From a checkpoint of a small image denoising model: activation silu.
Rows from block 8, named by matrix and row number. Rows with one number belong to one channel. Each number is 128 + 32 x the weight over its row's rms, rounded and kept within 0 to 255. All counts start at 0. Numbers have three digits each. After the name is the row's rms in percent of the matrix's.
# convs0: first 3x3 conv (model.decb.0.0.convs.0.weight, 128x256x3x3), inputs 24-27, a 3x3 kernel for each
# convs1: second 3x3 conv (model.decb.0.0.convs.1.weight, 128x128x3x3, transposed), outputs 24-27, a 3x3 kernel for each
convs0.0 082:146141149137144130135127119110111121098117099123116103135132136109095106141127138096146107130134119106143103
convs1.0 099:117150151139147118099097172072137180100147166131121163091158091160078111049149175110149133080147149114106107
convs0.1 092:109130111123093121113127119127130130119129146107107137140140137140138124147137125154110135127139127141110144
convs1.1 095:128121119089115180135144128141091101122191056172141178130090137135110126109092080110089104121057120125145138
convs0.2 090:092157148124136123128143142121121124127131123122121127158138147138137151152153166126121120124133135099144104
convs1.2 098:145135136159142104130147045122144108157067126171087071114092120147119128137097155088114151101159144089139168
convs0.3 125:130106129124128116137112130122105118111104119116125134161153160158146158163140154124133125113123116122137133
convs1.3 099:127087139158031209182098145093126117074088082132102067123153086119077108109108116119121161146128130148096153
convs0.4 101:144108125140163168147120117095108130099131123116119141161154161142135143152150149150126138128121109118134122
convs1.4 113:123148104136175085133112124139120076162174170108190157050082126101128118136171123131144190076161123086190089
convs0.5 088:159118138153140147129117098114136119113129139109136138140126146137123133143134137105138107116120109116132137
convs1.5 093:107135137085116135098150175166094091199163052091158130157111101139154124123099158135133196102086131145137134
convs0.6 088:166139151123136146155131136100110111100106113112113110133119125107084104126103125115123116130147130118138114
convs1.6 102:152096133119141097133087158162145110083108108108142130134120152128136110152120139134125161126186152101130103
convs0.7 083:088131121136115111115105137116137140127153146133150151128134139120132123125129118131126133129148127147123117
convs1.7 097:165150084123132149114159147063098159151187208207177177126136131161053118113195140141155155095133108139109158
convs0.8 103:107136139137099124096118126128121096135130103136128115158150159158145159156151157129145103118139127134140128
convs1.8 104:142059058139128126114085063108106100163186126143162186119101149143102121169131109091158154125163142118163118
convs0.9 087:141137118134114137145129113121118136118121118128118120126126132118118126127123138133121146111133101135128135
convs1.9 104:116147148192092108132097160158122159137105063118093121143164143095123104112134141093131077120140148129158123
convs0.10 085:137148134117141127123155124104122119105132118124132131140105123104087106123088109123117115128140124135119127
convs1.10 105:146149148182184140137139122120124122178191100192120131133158100111076157122120160132173114142121137107117161
convs0.11 133:132154168129125123126130143115096124098072089126105119158155152159159154171167159106126121133114122137123130
convs1.11 117:157148009185170119158093072115128150127152157129109123146143117097063090107115137117119097157106136116128165
convs0.12 101:140123143174111145100116107105126122096134092127122132171140172153116150160129147121129131099146134135120132
convs1.12 099:080117102110095128103154118107114138141071113104096156093151138091067153118174148129109078062135151171115063
convs0.13 088:154129136103120107142117114113127114114129125118129132126108131126095118135126129122127110147121136155107129
convs1.13 108:076190122083120144145163062138131146168060111097090116146138165092048169051094114156114096174106198175102124
convs0.14 090:139109160110147115128097108124120105140127123124129127132124135106096110125119122134131099123135134116131106
convs1.14 108:112176130118199159129150111106146141129133143171142160151158129137127135128100191122145095110132119107094158
convs0.15 081:147142143124124123140130120118124136133115127123123104124107128099086113137111140115117123133120133121125104
convs1.15 095:110126191172105148111122101124128148099066155167141134123178104113135125177096131121110096077099102116105162
convs0.16 084:127124100100140115139136115113137127127118128106132109140138152137124156159135158121133137129124118112140111
convs1.16 097:118135146118124084157143180134184074179177124105186106130140149132098108084137133108076238103187134095161171
convs0.17 081:120109089111111144124139111135123140124127146116116129119131136137127135132140132133129134126136126127121130
convs1.17 101:130121125108145172111140138147164152169140133133175128146137099155108133082092077085124062162126139153199095
convs0.18 079:139100096119133148133139102115115145109097140111128125145132142141134126154142146133134152141119121146119139
convs1.18 100:098124103072136067115157108105175118139134129157120137156096170173173107070054119116068128165130153103180136
convs0.19 080:116122121129143127102147109121150125116121141133112135121110131103095103132135133133139128125137134131122133
convs1.19 099:068124140136164118104117075161120144199142079081159140074145136142049139079135116129154082157115172154153119
convs0.20 086:139131101138116149120156115111101137095118103142115136159146151130113129135125134112128126109133112130118138
convs1.20 101:095123154138131154139081084105120167089122150109196140118076100144104089165116119072155098129085173095128111
convs0.21 170:111101113123112133125107115113113124111101126111106135156150164149143153163149169135144137127140127137147133
convs1.21 093:126086162126078117108182118119132112124171130136142144121113084108102134169141153136137153155156162165086110
convs0.22 081:101138106097123096129134123138142133124132118147140136107124107135139129126130127134124122133131124139120134
convs1.22 099:147136133163141179109121165127115139142129197147097164096129118096159180068143141175093179156114106134147205
convs0.23 083:114126135118127113096107115121135119120123136138138156129123132127112119130120125137125125136133143149129122
convs1.23 105:097117108189201155122120151114139181126111142104166157100117140151121124132126162178101109111085137147095131
convs0.24 088:138128175131146131156131156099116102100099097097108100128138137138141145142150155116117101132120122104127112
convs1.24 102:139128141142106154146119129123065127115124134119191123153177118168182134142105135117103107127184068087139133
convs0.25 093:157134170136131138151154152082093106093072094105102109173168171161162167180168166103121099123113115099117095
convs1.25 098:137119135160137124163167129122084135124077103087132105125165174187125163083121138114115117148177111098119138
convs0.26 088:158152143144112139157138158100099085109104104098104103164147163142119131152133143116117109116124128106134105
convs1.26 101:179143168140126137144198124112125135096133127091144105186161141138094154165069086110158150128158122076120176
convs0.27 090:148140153143125139141119139099096106102100102111108111143130149113132143142130150114122111119136121119127105
convs1.27 107:140129153190104182116112136125137107123120062144092152104130154177134106149162181091141076049120135134047100
convs0.28 089:133154141159135143131151158096095098097089109117111115133141152120135157128144159114135101113120120108124116
convs1.28 102:077145146144103178133161136150125073151116103098088110130201110212134120140160113109142113122108109134109124
convs0.29 092:111142129170146140114127146100105106097088103113103118148128150144136152162147154121120105119122118109132105
convs1.29 113:122106198151148142088197089129158093202081098087082136131196153179127137124090163102126167143122069124110169
convs0.30 085:162156133154114151133133136099103126098101105120127133148140153137128154135122154109116111132114124121121117
convs1.30 098:169082130182086128143090185118117141115114126147084099137114140148131120167192161066083155131128122124108132
convs0.31 194:113116112115109109105108103172167165167161160172164166188189187181184182186188188131131131133132130129130132
convs1.31 072:171079146103092101137116121105095130134107073121122104117116150116180156116146138098158118176162177119156092
convs0.32 079:139125154144111127139146141124107130119125132120124119147137147131111129138122140122133116130135124101133120
convs1.32 098:135100135120107156129175106153130107114147165155122162118134114135057114161122112093198189106104134072059115
convs0.33 097:122126118138126134133116157116117104123123120129134116149151156149135144147153159118127110139126127108121112
convs1.33 106:179130123198060079139080125130114158057064166101073070130145094147194110117188149095125197112177119170185129
convs0.34 149:113120116112113118114112102134142144131122126128129134157147154145146154151151164133145131139137139135154134
convs1.34 085:134148185048077111091106131139096113197182143148126154124110126108125150147173152157105118117127172144146142
convs0.35 082:106133137127143132106131132100113110104118104125110110145131146128115134145136155128139117111141130135144114
convs1.35 101:114146111145155156110124096111095121188120132191165152115154134137121098105145093115169164078079143111146148
convs0.36 081:132151137124116143131131124111119095114136113113135136157130161142114139142127139121118120130143114124147114
convs1.36 097:149178139128108149134136202092187126039074189128167131126127098098101131098181153149162107120124159156113102
convs0.37 082:151129104115121156151114095105105096119124111108115113141130148124116124138124139117117113133156111120110117
convs1.37 096:144135183152135146170083151094131198098126171121175159151146145118168126143110136148073102142087103064146070
convs0.38 092:136142134127125135134103127142143107099152100106123121136142157147123151141122148119112118144115134128098139
convs1.38 103:121135104104146147167081122156156135061208137116154070144147088121093072117115090109145210115128153125110128
convs0.39 088:138136127127114121152109140107111122096102105091112093144145172133143164139154164118142122118152118132133104
convs1.39 101:096073135142112102106160128138116148121229151146152191164136088160077123126155113140141098110131101096083130
convs0.40 088:074138123144117120117126136152132132125132110147116118117133127139132127142142131158127150134124122141125132
convs1.40 102:089140117087136101150127176108136141108177137142171105109223160127130128084131141179124119122153088132140110
convs0.41 077:131142134116092119120128147095123119142158150128152155122106122081097090112093108118127127107144135136139124
convs1.41 096:114101111131147130162138126125148162126066148176156127141130099127176118096155161104133087154142121120123161
convs0.42 083:128123125136117154139126144117127124116132127124128142102109109098111103115123115131130126120136134136123127
convs1.42 101:132103138135131143107167089116115095163234128152119118134120116127152154123093111120125147154117134090168144
convs0.43 163:141119120140131126134124128132137163097099118114114119190174198172159177166160179129135122122129127125134125
convs1.43 123:139077125129069112186098204086121141149130107146121112116141137111093124126130086155159169134070140139122135
convs0.44 082:102153130117125138113120133119110137112142119122126129121116125116118134112121116126126123119154125118137116
convs1.44 103:142116193122076146081154116098124114142085075165154111080126094126151106123123104112151110132122106188134090
convs0.45 086:111135099145102156120146140147135142150145153125132137151156144127123112148137122152114144115118133135126122
convs1.45 098:131149116169033102131161128159210130155158153110109136136156094117050152083140194100158153159140148138113171
convs0.46 084:149146127141101141138150117121135103116137133105123121134125163118090114131122128099146112129140125103116131
convs1.46 101:106107075139106160162117168116162131107142126100143141147128106129094039151131131141236163131069195162100095
convs0.47 082:134148124129134136119132155111121121104129112136134128116122125123123122128121139112138128121126121128135124
convs1.47 101:087145139092106149147107105139094115187122130132152117101116111108154095143136097109163171106177122139114137
convs0.48 083:172142155144130130163120124110108111118115111127109115137137130131142132124135136100121110127126123117112119
convs1.48 102:147132154128135168148107157132111074119128151149057094181130150129142192191163187152121208137075100101122112
convs0.49 083:120140143134162106122109147118124120107122113111119117124115107142122125128124127133121126116108123124140135
convs1.49 101:080148098077193157072201092161173138115105134139123097083142160128048203144180100165058111155109156166076131
convs0.50 082:147123144125144112125131130103129105127126130101121112136128128135117129134119122134113111132125133121121122
convs1.50 101:104143127112105173155172159112164080101073116096159141118134152149094193166112145160121137131109174148086119
convs0.51 087:142115140140144154137136121113134103114115118111116112126116128123139136154144149117136117121120118120126115
convs1.51 107:125131104157113141168119200097139116172255129071068115098150112157158135192178150165164089100086174109133161
convs0.52 081:143132135134128152146142135101111107120107119091106103143144136126118122121114120113135120123134128109124107
convs1.52 098:177071154142148137078179161118155144138166150124131119125103157133143129150152124106083177100124114095120124
convs0.53 193:107097106103104105101101095136141126143157135151155142149147150145138145148139146135145141139147132134143136
convs1.53 084:124119130160149071128158107122143155179029142152112084097169139174244167114143184111145106135197103122135129
convs0.54 088:153155134134146144148123118107084115114100115105106111142143124114122105119121115114122117118131123111126102
convs1.54 107:172095097167208158124125162108084124069158169120143131175062132159126128191151158148177143095106105086127128
convs0.55 083:156130159105132129151132158109131107109118107117136117149136145144133147119105121126123106107127118128119119
convs1.55 104:163144082161134187121068183119149161107138156089042126117098112118192132116184121123123034104150155150122116
convs0.56 085:107099116143127127107122120129121099109118108136130112114113137117124135136124126137119137120135107130133138
convs1.56 102:101131156102125164111100169115110121136184162095093148142129154116094066108105142144162167156105085111107112
convs0.57 086:134133140128121117138152145122124147126132108159113136132125112133121130153155154113123115120118100118122112
convs1.57 097:082133169062114146110140140112152087121125187138146162118159151061116130129088116148089103177104106103173151
convs0.58 086:126150118130124149144125134122112148119123117113100128123134118127133128116125134136095134126122128138126124
convs1.58 097:104099160143104102133151058114147174109000124134107096074130153092160154123090082117132058102164087111110083
convs0.59 090:103171151147120123121157149125118115123132096117137129141141150136119132146132136133118115122123120125144107
convs1.59 103:127149148141130135093169080082151113064156211119204096100122119139117116055157139111155184098158122083142160
convs0.60 090:137154117143144141129149116097112126113121127126123135151142147151134148124131146123103137141131129140121143
convs1.60 106:073184113150156118132117157084126129111000144090111115079188160147134146097086112095145116108136167116128116
convs0.61 085:114141109119129142104108127105122123112124124131141110142129148139128124131119126125123117135140142126121118
convs1.61 103:162129142161094128123077178119122097090171096135082115119073083179038128171121099109172057114130199151120116
convs0.62 161:094100076097113111100102116137151126143140123140132118177146164157129152165147167130143137140147131136130125
convs1.62 093:169121129106159125108106100089130134151145128150094133143092148167111156178114160167077142168119111132136123
convs0.63 082:139125139124131137161108127121108124121118124126126123105092092095080099110098108122137118133140126126138141
convs1.63 100:146097121121127159093105107095096123116163151131121148132052103157056125118076113121139066119080173105107127
convs0.64 077:110136107107112132092147101133133144131132142139131156178138147166137145140126132128125148136127140136134133
convs1.64 087:074120090088138128167137102160210118130091144173097109160118126143052100096096097171146088146084115142125153
convs0.65 084:148123157158098133155134151113118103122116113098123115132131154141130143140142140109125116146126139116135132
convs1.65 105:113188115141090199129129142132181112146233171120145146147096113110081144085156128115172128115140144133117150
convs0.66 081:141118133142155125129123111102097119101092121108102111145171138138135128158160150128129128151136143122129131
convs1.66 099:158120181100145164083128138154149180111131168122147119131091169107069135061109145147122133162150110142161153
convs0.67 083:162110136103132109141129120136123158112115121133101138122128120119125133132151138124132124138116115129119137
convs1.67 103:060201170144115103122153125101155098158121176143146168088144119102056122117064109113059079156083139141181110
convs0.68 085:126131138120127117150132145125106126123113110141104126138135132131136152149153155118133114113129115144116118
convs1.68 099:102114100115162133085134102143130106178163127163114181105101085102158084096086114114067153134123082112171091
convs0.69 087:151141149120114096142117133120093117118131126124110137155135136139115145131124147132119120131144134114143129
convs1.69 108:132201135120125174096137110127157158065074147149150127156077132130077107126129135124117120134140146127106122
convs0.70 183:117114122102105109116108127137136139150139132153151132151140154133129144154144160138137137139143143136140134
convs1.70 083:133179108131192125088100138181119135125157090081115127135153128102041111093095133136072091129078157148134175
convs0.71 078:148153118103104122133165121115106129114111123120106129143124142149122145139114145128119127136142118137127120
convs1.71 094:116130159137099169150112164139202165102122155151113148151102159135100183074096124108172118124149174127142135
convs0.72 081:122141133140121130136122147125115125127134114120112123125128122134127127122115122131114119128127127144120143
convs1.72 097:171137155120099148141168089121124144148062137182077125117167140064152201161175078168101122155086102185107107
convs0.73 229:107106109108107107106105106165162167170169167169171168172167174159152163166161166139136136141139139137136136
convs1.73 050:153167139104070129100085102150138133134141122160140135071138153087046083080082127083119145171145130133159122
convs0.74 075:115140132114146148131128126154127101124118086143121097113123123135137145142145134141126130132129121126129127
convs1.74 091:128139124110154105151113173107134120139169150090108092136187159111134167060058122172102137143138115137142169
convs0.75 084:128155138122134120137122151102100090118135111117113118163156170155147156142134138135101121111127138141114115
convs1.75 098:138145149113058158134165114189196134130084130101090077126174109085120154158134089150117196111115147167118125
convs0.76 086:121139125155126132119127124096096108110103104134102106143149136119119108141143143129122119122140131124121113
convs1.76 106:157163129153124149088077148126076153153141091100104168138155110156075092100049124141159104129078133129109112
convs0.77 082:144150154146135107123125137080097113113112103116121119157129141133112137152128157119128115123131136125128103
convs1.77 098:161106127170131140115109120130078117106055126153178133131129114167156102156129104111109131123124125151098157
convs0.78 080:112145130142114149125126134128116107128118116137130116121093128088070104127094139119130130122138118126126121
convs1.78 098:077072118143109125133157142099104097117111029121131124124149167125114141130132125092122079121137176157071114
convs0.79 084:149136124127139132124135106112134102133133131119137128117095118099080097099091117113134116125134122124119132
convs1.79 106:119130047153115104142096173110101129101132079081177165125141125134123115073120084128120100109108228162108109
convs0.80 095:121157117138130162134149120126125111110135115108126128156131164150124150180145165115151133131133107124139132
convs1.80 100:084054112100156109110093170132113119165158086158126068110129105139113136123072166087170176129150156132092143
convs0.81 100:157142127126132110165127130109125116120151126136152129169146151141108115151135143087148118103138118088146126
convs1.81 100:113186078049136087063108167125103081142249156129229179104056131055028113095158138155096163130120095128097110
convs0.82 099:151124155116100118128139133116133123135139128128130135135124148119133151140143137147114121102155106143118142
convs1.82 104:133116108097039160165097108115110126163175094119140117120104154166124080187085094126120123110128074071164123
convs0.83 090:135115141142130141133120134115109113113118122107120124096091093078061077098085090117134119143134115103134111
convs1.83 097:161117116174113146124153170119139147111174092083182169103153133148075113153134137104127152173157105105188115
convs0.84 092:147123136112144105145124136131114142121117132125116140139151140130140128136159146121115113151111141117127111
convs1.84 100:130160133128092044160155072144158151191101144154101115143114128118153112158069139113080119151121159110120112
convs0.85 120:160131128143122134181150167109112110110099092111111107177159177157156169170156179125126124119123130112117114
convs1.85 103:094159118127126104150108192161167118119235169113142165139140102091198137131169140173127197141117078119143140
convs0.86 098:130147164166112154091161140121111104128131106143147126166152178144131158154138167156089132124141122148102138
convs1.86 101:099181118145082131133124114103123136034006165092121155136168108173060103096090116147106122150158128140117139
convs0.87 089:132125142123141121144119147115109120134118141118144150131137135109103100134136126127114116122118131101144113
convs1.87 099:088139156090106176082107119110191091129170195131130132081110139133076093126126111118068096128174113163135085
convs0.88 086:128140134097108130122121132122119111133133114129129116110088128097073104125091119136113114130152139141129129
convs1.88 101:155121158195103105167097100130179160067105160108096102151102057106109064172148104127132150121148144142092095
convs0.89 097:109142133101144129112134114121137101119114104088116094150141149159155159157156161129122132120135128127126128
convs1.89 097:164150120120151123098134147126078091132106114157180136145149099161223139073160131125107136119069127167105171
convs0.90 088:125127133129151130151113129123141121132127141117146112132111145116096124124110132119130123121135118140132113
convs1.90 096:178079119141117142122125148126071152139181101082069148157035119118209065090147093123124104111164106103142165
convs0.91 083:140096142130132110129109138101115118110113118121124114109082111099072101124100135122137113132133137114137090
convs1.91 094:133135157145111145146138120143128127161097064099127106135120139182130145088108116127148120148158160144129119
convs0.92 121:130138139116110145137141150115103110112091104122108113161156160154158157156154153110135125128139150107122102
convs1.92 112:134077096116118108134204068121091115143129106181176157140157111168134170161142132138147156086059124134088165
convs0.93 102:146140134137122111120157118127131117130147116138130116145123156135111146136126151116106117131153135128124124
convs1.93 106:102106151110082152145118115190193150135142145050000120098126079129115092140091079138117141099097063119161133
convs0.94 092:126143129115121130140107140139124115132133113118117096144127147138124133146127139132121097132151151116134107
convs1.94 110:139148118140085151131130099107117184073036143106074040147119098152145184132142120172177144102169168171132132
convs0.95 093:154145126091142117133130160130115112119116133115135120146138155142126135154152164109133107097147116119152121
convs1.95 095:141112151122062135158122113093178127000159137095174153199123125082078090124116118148190077164121124140158143
convs0.96 086:131132139134120125133131160098119124111125127112110120126128145125113114144134141123126118122147132135117123
convs1.96 109:130131120198101146191107115126069132169141133172160190135160086141115084136147099134187182084119111083138192
convs0.97 101:134111154103140120130130131122122132130099122109119107140144136145148150151155149127107132145110117131109124
convs1.97 106:172091082151184073130155101105114164158108067139079129125098150142227119159116116112067097122123133104180075
convs0.98 076:150113136094141108153130132128134111131142113135144110123112151103097121124111141130149134131133112130133131
convs1.98 089:175147159104097101107099130193039150182186103122113133166136183079188119138111132132084213135166133124097124
convs0.99 086:139146143109131121144131133110100116116108095126106101130115140118099115159133149114134110127140138109130106
convs1.99 107:074172147073124135102190114129168144126050132167143101099163106170160104059082166119146111170136069126173113
convs0.100 081:121141132130129114134138111125133129122135120135132130118108134113108105109110114124122132131129130116132145
convs1.100 100:146117113134151180153087194140089121140196124158146122135128153094120175102132190129155109165109101129137122
convs0.101 094:121109119109124122139123091138156138126140122113118131141127129138139133155152140104145115128130128110124137
convs1.101 105:096134129051196110102120126119038112206227068128172103170083146057135147140089118153106104171079173125161196
convs0.102 086:156124115137146143135102099121118129132118135133139133153142143139120142148129163123130124113138119143131132
convs1.102 097:177151145123190140055052138144122161135147178133104121101094147111219121097155126134067138120146104100140108
convs0.103 148:116120116101103097107119117139126129145158146145148148173152166150124149178149178121140125132152130126137134
convs1.103 088:127142147074120138142103162120121140094031073099136118104167104139196147111084127082090091156170117133157074
convs0.104 098:148134153149121141118131109128101108108119096123126122179145166152120144173136166115119125141130115122124136
convs1.104 105:156122134134225090074162111134075107105098128150072115132098109214132099152102157098139185158102117115083118
convs0.105 084:135128121144127102129099130098120136104128127112139133127116132112107115147124124119135120119145150136123137
convs1.105 100:141146103141181116124135117140163148153215102141193123153077104136000092113176170140101126134050200175110118
convs0.106 091:165138133102117124144131140111119120119123138145137159143125131134124124139140134123110131134124133137110136
convs1.106 100:101211115069201168079128161174152084247109158128097130086085134090142164120114146149078153120143122103132078
convs0.107 087:129148123129115120118136101133133130121116123133123128147127147132122144126130143140127119120123139138133124
convs1.107 100:035112091140129149142113150131155152123104079122134147160134181158028138122031078133169059174070184116127164
convs0.108 144:107107131111130098125105120126100119110102108126107116165167162157148145166165162135117127131137128131141133
convs1.108 100:131189170184194176162095139107162133148197150141159190123171130091106129134196150107147105084165094107143125
convs0.109 095:093125127134134136114133129131120123135116132106131128131147145133142138135148146138143137140111127126124143
convs1.109 104:151137138083182093123182091049101130072190152131233160104127121153141145128167146142161151092121163109107111
convs0.110 081:149145126129106113148137093126112112117104110116095106139111125118097115135107145116124110117159131108123108
convs1.110 100:101120188093177158125194135131114116096094133140149177150105195117131159169160143117130136125082098110129124
convs0.111 077:131136145109124108121128113120128112125131121131136115113091119088061078108083118125136113124149144129134137
convs1.111 092:103115090117182151165105152107121130134140128129150141134131109087111125115136163181140093153132171161129101
convs0.112 162:156131162114087144130130140103097110100110102098103107164143153152131147177157167122138113146146147132138120
convs1.112 096:074171143103072097106155126130082128080005091157114135121099102091124147106149110150104102123039120150100140
convs0.113 084:130126104132103133123124132116111134135109158106098128121130108122116104134129121137116128120128140133114107
convs1.113 100:110081164119131118188175111088132144123114075122171139139114163150126174113061122084104069122180135112102128
convs0.114 081:154091142143150115126103123126099107136114106131121122136151146114110130135141128136131118148120134126124132
convs1.114 097:124131182093100149059140153088148140130037128136104120100147121086095160104118137142116107192134080136131069
convs0.115 077:113143127117126133131125092140137145126145112125123133158134127147141144144135142139119135127125116135135139
convs1.115 085:145060111076150194201125072149168148101156202170097088102071154126161117163118119103185100125099151132112153
convs0.116 086:133114118080131119126123092140153104154146121144158122132112149117119126124106112120140131122134127143130122
convs1.116 104:074153117116241141095114095149210130152136118118087121122121101106180104130150157133101008157109172238074120
convs0.117 080:118126119106094137119112117144112121158152124132140126118111141114120137115115120130133130129135131129143127
convs1.117 095:134077146159065137133080138128231143079183129120138087119096061144132118142147115113106129095177178154135148
convs0.118 084:133135157090127130140129139135111111149134118134132139131119135112113120122126137141128128137134124135127124
convs1.118 102:142153122139105167140092104151184133135093069164127154082164126130174164137147083135075091101123157175123146
convs0.119 081:149152120113100121130140109128132143126136137153137156142121126129119124143137142109148135115134111121130130
convs1.119 098:108117111112142143076145153122144220139135182118118134126158126171111075143127143106123119144104164169065154
convs0.120 080:146128114131137118131133112124110118123117123135109115143135136143143141139130137128126132118130128122111123
convs1.120 098:097138150068157154100150156127085101187138131158125142143101150101081177104080129101084092172089115126099130
convs0.121 084:160108128125151146155126118115114115128111126124111108130093115094080110133106146120142119134128123130127132
convs1.121 103:211076099140157143088117156108119160127142110113124209113146181117147100184160074121118129119106162097133150
convs0.122 086:150098156120131151143123133119120147107124125107125129126148124150150129152145144119130130132120125119128128
convs1.122 115:112102129139108093109149111080125145142224087128194108103139112174125109194129078097164120155148114080196139
convs0.123 085:132135147148118133147114146100134107112136122105135102125132149139127154137120143123123123103126134123146100
convs1.123 105:114137125142125173126131150105145145135165108079125110114109172119138164086163117101118060077192186151107155
convs0.124 216:098105098104092104088106093159155159158162160164163163137128132139127132140135142143141136145145145140143137
convs1.124 069:112132118149065089114103141120150159060052126139122129143134140155093116152163133094082107067125152150121136
convs0.125 082:119124100125142126124093136120113111126134125133145132149140149161130156151126131138118130126123131119141137
convs1.125 100:138119099089138161119146166170203089071104131120109098175178167160047113126088113123133181176147126136149170
convs0.126 081:134084154145162130128131149112127121115108129113132153129114135138113142154126145134131108150113140120130115
convs1.126 102:189138148105171120124136119132138091178133169096196117116111183105115153118097125100101170167174140081137159
convs0.127 083:147145129122125131138133125081111115091100125098108114136135155139123127142126144123123115133135137131107120
convs1.127 103:080105098147136167126113119125130170127053125138209155142108097126171093109064086091145149113139145125145148